config = dict(
    model='masked image model',
    dataset='made-up road signs on poles',
    train_examples=61250,
    image_size=40,
    crop_scale_min=1,
    horizontal_flip=False,
    translate=0.06,
    rotation_deg=5,
    method='mae',
    mask_ratio=0.75,
    loss='mse',
    encoder_arch='vit',
    encoder_norm='layernorm',
    encoder_norm_position='pre',
    encoder_activation='gelu',
    encoder_mlp_ratio=2,
    encoder_head_dim=16,
    encoder_fused_qkv=True,
    encoder_bias='qkv',
    encoder_qk_norm=False,
    encoder_parallel_block=False,
    encoder_inner_norm=False,
    encoder_drop_path=0.15,
    encoder_patch_size=[4, 4],
    encoder_layers=10,
    encoder_width=384,
    encoder_positions='learned',
    decoder_width=256,
    norm_pix_loss=False,
    decoder_layers=2,
    init='trunc_normal_002',
    residual_init='none',
    optimizer='soap',
    beta2=0.999,
    learning_rate=0.0026,
    beta1=0.95,
    shampoo_beta=0.95,
    eps=1e-08,
    precondition_frequency=10,
    max_precond_dim=1536,
    one_sided=True,
    adamw_lr_other_params=0.0013,
    max_grad_norm=1.0,
    ema_decay=0.999,
    max_steps=10100,
    batch_size=384,
    epochs=63.3,
    lr_schedule='cosine',
    final_lr_fraction=0,
    warmup_steps=500,
    weight_decay=0.1,
    adamw_weight_decay_other_params=0.01,
)
Rows from block 4 of the encoder of a small masked image model, named by matrix and row number. Rows with one number belong to one neuron. Each number is 200 + 20 x the weight over its row's rms, rounded and kept within 0 to 999. All counts start at 0.
After each neuron's rows are labels from the 100 images, of 14848, where the neuron reaches its highest value: "strongest on" is what is common among them. Only what is clearly more common there than usual is listed. The data: made-up road signs on poles. In brackets: how many of the 100, against the usual share in percent.
# fc1: MLP up (encoder.blocks.4.mlp.fc1.weight, 768x384), inputs 0-47
# fc2: MLP down (encoder.blocks.4.mlp.fc2.weight, 384x768, transposed), outputs 0-47

fc1.189,205,224,181,218,202,188,219,205,207,221,218,202,218,179,217,204,218,194,189,188,213,208,231,186,201,197,215,215,199,207,212,190,203,184,227,201,178,186,187,216,184,192,192,202,169,217,180,211
fc2.189,203,197,206,214,236,188,194,224,200,198,174,188,176,202,216,225,195,191,224,189,193,213,222,202,173,194,176,153,195,198,206,180,175,200,135,198,199,230,183,188,213,191,195,222,207,202,212,200
strongest on: triangle sign (98 vs 20.1)

fc1.461,233,210,200,191,189,214,222,198,217,226,221,193,211,180,197,204,214,188,206,212,226,217,213,239,192,201,222,191,211,220,193,192,205,177,226,218,183,178,216,193,203,218,198,181,165,183,171,191
fc2.461,193,202,180,210,238,189,216,216,215,211,204,210,176,189,191,205,171,170,222,178,203,198,213,203,249,215,211,211,194,197,189,183,184,171,200,193,229,186,210,215,193,176,194,177,224,224,221,204
strongest on: struck through (41 vs 14.9)

fc1.24,218,182,182,184,205,183,195,188,244,217,224,219,200,191,198,209,179,214,195,206,191,182,208,167,205,177,175,194,171,173,193,198,213,210,223,203,196,225,210,203,187,190,191,177,196,205,190,216
fc2.24,182,186,198,186,221,199,199,185,169,156,211,213,202,189,194,215,223,188,213,212,195,200,200,214,201,208,167,204,201,190,174,205,218,225,183,205,204,201,211,149,227,209,224,198,225,207,243,210
strongest on: triangle sign (100 vs 20.1)

fc1.252,197,220,175,236,190,206,200,195,192,187,186,166,207,198,167,186,223,187,209,232,207,177,179,206,213,212,205,216,196,209,204,203,207,170,213,186,207,197,209,178,201,211,217,201,216,208,188,170
fc2.252,197,204,215,196,196,170,267,211,215,216,200,188,192,238,214,195,176,172,193,213,197,195,212,182,215,193,184,193,213,214,206,180,183,218,211,198,244,192,240,189,188,197,160,253,244,184,217,185
strongest on: square sign (54 vs 20.4); green rim (33 vs 8.8)

fc1.430,202,217,208,189,189,203,191,202,215,201,215,210,240,184,217,194,224,218,194,209,190,209,199,185,236,190,221,213,198,233,192,220,188,238,217,222,209,211,235,200,188,211,202,225,205,190,218,209
fc2.430,190,183,219,199,218,160,197,202,191,195,189,184,207,179,198,173,180,200,238,210,174,194,157,222,153,221,162,224,178,185,185,196,188,169,181,193,260,174,202,164,211,236,205,203,179,206,201,210
strongest on: hexagon sign (91 vs 19.5)

fc1.534,188,181,201,204,172,175,172,200,199,189,208,169,193,224,198,195,195,218,192,229,199,228,198,210,195,211,217,189,199,219,186,222,202,200,206,183,228,178,193,213,223,188,184,182,168,180,179,178
fc2.534,188,166,211,172,196,196,237,194,208,196,205,240,214,175,183,198,184,173,210,212,187,181,219,180,182,209,204,223,150,213,225,172,195,227,193,178,196,177,216,224,198,204,220,174,223,219,205,225
strongest on: struck through (36 vs 14.9); arrow left (25 vs 3.6)

fc1.624,227,229,220,221,204,197,190,171,206,227,163,171,205,188,200,212,185,201,218,183,165,183,217,179,181,216,213,186,231,219,173,170,207,198,186,208,209,187,168,178,181,226,213,186,209,194,192,229
fc2.624,186,211,192,229,212,172,175,155,178,208,198,208,183,196,203,202,176,207,220,210,175,223,215,222,186,186,194,219,215,158,191,180,204,186,199,192,192,207,214,171,248,205,186,163,203,206,181,186
strongest on: hexagon sign (45 vs 19.5)

fc1.112,199,199,189,205,215,207,201,203,208,180,198,178,183,212,233,224,212,220,221,190,231,188,191,185,254,203,235,204,222,196,225,222,194,192,197,202,207,202,221,224,177,211,181,171,212,219,194,216
fc2.112,176,181,202,207,181,167,234,221,226,236,209,199,170,184,198,204,198,183,196,199,197,216,180,191,200,186,182,181,206,215,214,198,188,204,211,228,215,172,256,207,201,193,173,224,184,203,186,168
strongest on: hexagon sign (91 vs 19.5)

fc1.75,210,216,181,194,194,214,224,221,226,198,208,196,198,217,179,161,194,219,172,181,219,191,207,183,240,203,242,183,226,237,203,218,188,178,193,218,201,199,211,240,179,187,202,230,210,188,176,191
fc2.75,204,223,201,220,193,188,194,203,194,189,199,219,215,189,212,205,198,212,188,166,233,224,158,208,195,162,185,206,200,197,212,196,200,217,184,213,204,216,225,205,190,211,221,177,186,213,218,225
strongest on: hexagon sign (98 vs 19.5)

fc1.535,207,194,223,200,204,176,239,176,212,185,202,208,193,201,158,198,243,233,187,213,228,198,189,208,224,200,210,187,187,197,179,214,213,204,184,230,214,195,178,201,222,177,204,194,237,200,216,206
fc2.535,199,202,199,203,197,204,215,206,206,198,203,215,209,193,205,201,206,197,196,198,199,193,192,183,191,168,191,183,207,214,228,206,192,205,203,210,192,190,219,201,208,196,193,202,181,205,190,192
strongest on: triangle sign (87 vs 20.1); red rim (46 vs 8.4); white face (26 vs 8.3)

fc1.138,172,198,222,201,194,208,176,211,228,205,209,244,201,210,204,189,204,201,204,187,184,226,196,201,219,209,194,192,208,223,209,178,188,251,192,210,209,216,201,209,199,190,238,195,184,165,197,194
fc2.138,204,193,189,210,224,189,188,217,206,197,216,162,200,246,157,208,163,220,189,213,211,191,228,208,200,191,201,199,185,185,195,182,202,180,161,220,224,209,206,198,228,256,227,164,218,226,228,210
strongest on: hexagon sign (77 vs 19.5); heart (32 vs 3.4)

fc1.704,218,204,200,207,214,214,170,218,214,195,230,234,191,183,205,145,233,212,201,187,192,140,211,200,211,199,192,181,198,235,193,192,220,173,155,171,186,209,214,214,205,175,165,188,183,200,220,174
fc2.704,233,165,170,211,199,173,243,193,178,182,167,174,216,220,157,210,191,232,184,206,219,224,216,211,164,223,217,199,177,204,199,201,174,188,211,187,225,197,188,203,184,182,209,209,185,200,199,206
strongest on: blue face (27 vs 8.4)

fc1.157,209,243,196,196,174,214,202,184,195,193,156,189,195,196,194,223,193,193,184,191,212,157,181,177,187,197,202,206,195,206,196,200,223,209,193,190,211,209,222,209,194,213,211,204,215,185,224,244
fc2.157,206,187,152,179,175,176,231,190,168,218,230,211,227,230,188,173,181,183,181,192,213,195,239,198,211,235,181,159,217,211,184,195,196,197,187,187,176,189,199,173,230,171,187,196,188,199,185,181
strongest on: square sign (53 vs 20.4); black rim (29 vs 8.3)

fc1.591,219,186,194,204,180,201,194,205,184,168,213,193,219,183,201,174,219,194,212,204,211,214,224,240,201,216,185,185,209,224,147,207,221,179,214,199,160,203,219,206,169,193,218,209,217,234,204,204
fc2.591,208,199,193,193,206,237,232,217,207,210,207,194,185,189,205,218,215,183,197,168,201,192,220,196,180,192,209,188,188,181,207,191,190,170,193,232,223,204,161,219,232,202,179,197,209,206,197,198
strongest on: struck through (97 vs 14.9)

fc1.323,174,199,204,210,184,193,220,207,176,227,200,208,204,186,184,203,224,187,210,175,237,210,192,180,247,216,164,223,193,190,201,210,188,214,216,217,229,212,218,225,182,200,171,210,135,200,199,176
fc2.323,185,193,219,181,219,182,212,215,185,164,183,142,219,179,199,216,175,193,220,208,177,184,197,218,221,193,169,213,231,186,223,181,231,155,201,174,161,213,216,207,237,175,186,233,168,203,157,190
strongest on: hexagon sign (91 vs 19.5)

fc1.53,233,190,224,232,204,173,231,205,179,261,202,215,217,183,197,215,208,199,202,220,175,205,201,218,173,187,208,247,189,242,222,199,211,148,202,201,164,194,149,192,193,187,194,182,171,214,206,215
fc2.53,209,216,186,209,201,209,166,191,207,210,202,185,185,196,195,202,201,201,190,194,235,208,193,213,199,185,209,195,211,196,184,210,170,206,195,205,238,203,201,187,202,196,192,205,202,209,202,212
strongest on: struck through (81 vs 14.9)

fc1.212,219,201,205,197,177,189,176,189,196,202,223,201,189,219,199,169,217,193,192,196,185,191,191,205,202,203,184,190,207,214,210,197,193,195,189,241,201,225,196,221,208,214,155,201,209,220,193,198
fc2.212,189,234,187,240,215,242,198,182,230,214,213,185,153,217,198,224,196,219,171,209,175,215,219,243,235,170,177,189,229,195,202,200,213,188,197,215,205,238,198,168,194,199,184,227,179,214,235,219
strongest on: triangle sign (68 vs 20.1); red rim (40 vs 8.4)

fc1.269,192,167,204,208,213,208,212,218,212,166,195,188,213,176,210,180,200,188,193,226,223,183,208,187,174,227,218,156,158,222,182,181,215,190,184,197,204,179,171,204,190,204,192,227,199,162,199,178
fc2.269,205,199,186,179,203,203,202,212,203,180,175,205,207,256,178,206,235,225,195,229,211,180,193,186,240,187,170,195,200,225,213,233,230,198,201,203,213,203,193,237,223,218,174,208,199,225,171,187
strongest on: triangle sign (64 vs 20.1)

fc1.740,208,229,168,200,196,179,178,186,201,142,180,253,202,210,202,156,224,206,186,206,223,210,222,197,159,223,199,227,208,230,216,168,187,196,197,194,195,201,225,224,166,214,229,179,228,221,246,148
fc2.740,199,189,212,228,223,218,253,203,200,227,206,209,204,219,189,233,192,198,194,194,186,205,185,175,209,191,156,219,175,187,190,220,177,194,159,208,198,209,204,193,218,228,164,185,169,175,220,202
strongest on: blue face (40 vs 8.4); black face (30 vs 8.7)

fc1.65,161,167,256,200,180,206,179,215,213,166,206,220,182,205,213,174,153,217,227,224,226,187,165,190,217,199,175,222,174,163,169,221,165,194,211,203,211,179,226,170,172,180,191,208,231,186,216,232
fc2.65,213,223,224,188,191,199,194,220,190,232,178,219,200,181,173,192,223,212,205,237,140,234,207,214,192,221,212,186,194,202,220,206,212,198,189,203,185,200,218,199,178,203,201,165,208,223,187,228
strongest on: triangle sign (52 vs 20.1); black face (35 vs 8.7); % (27 vs 3.7)

fc1.187,168,164,218,184,219,237,215,207,196,219,206,210,224,194,235,174,208,220,199,185,167,194,197,244,178,188,205,189,196,220,240,173,213,197,224,172,199,204,220,194,174,246,204,210,166,175,180,201
fc2.187,191,254,215,203,194,174,200,185,215,219,196,204,171,227,209,216,194,199,197,262,187,201,180,198,194,188,187,220,178,189,172,178,216,196,186,198,191,199,160,198,180,141,253,203,213,228,198,187
strongest on: struck through (35 vs 14.9)

fc1.394,199,209,174,179,189,188,188,193,178,214,224,169,200,198,214,203,216,170,197,226,199,204,219,228,209,210,213,211,197,244,157,191,220,227,164,186,185,201,198,180,208,186,223,164,205,207,201,204
fc2.394,190,198,205,199,206,190,206,199,209,217,208,206,181,204,197,189,191,218,196,200,195,205,195,181,203,206,205,192,204,194,206,204,189,190,222,210,214,202,180,191,210,183,196,190,203,199,215,186
strongest on: triangle sign (67 vs 20.1); black face (35 vs 8.7)

fc1.16,200,195,181,217,178,215,197,180,199,202,207,183,224,191,183,205,226,170,210,232,192,214,187,218,174,198,201,213,190,237,173,170,212,193,195,191,182,206,190,193,211,197,218,155,188,212,205,200
fc2.16,197,195,189,179,205,186,203,210,213,214,207,202,186,203,202,195,204,209,198,200,204,206,206,196,203,210,207,205,203,187,200,196,195,201,203,219,213,192,204,199,202,196,195,208,201,208,210,196
strongest on: square sign (72 vs 20.4); red rim (28 vs 8.4)

fc1.650,206,179,184,228,195,226,181,175,179,184,210,205,253,163,191,215,228,160,210,228,208,199,176,237,175,208,219,221,170,230,202,215,204,180,225,197,173,226,181,200,195,185,187,196,231,186,191,186
fc2.650,197,199,207,195,200,205,201,205,208,213,200,201,192,201,209,204,200,209,200,198,200,202,203,193,206,206,203,203,202,198,196,186,194,212,198,208,200,200,204,212,194,194,195,200,205,199,207,192
strongest on: struck through (63 vs 14.9); black face (34 vs 8.7)

fc1.348,226,212,223,195,206,152,206,199,181,193,180,210,162,219,205,219,201,211,222,193,215,203,162,175,205,213,218,227,220,179,210,227,190,195,185,181,191,190,212,189,218,192,165,199,210,204,197,267
fc2.348,202,206,212,219,185,192,204,196,218,218,180,177,231,196,194,171,196,211,203,201,187,206,199,206,196,219,194,190,192,199,207,211,211,207,198,210,202,195,197,202,206,211,213,222,225,194,176,201
strongest on: square sign (52 vs 20.4); black rim (26 vs 8.3)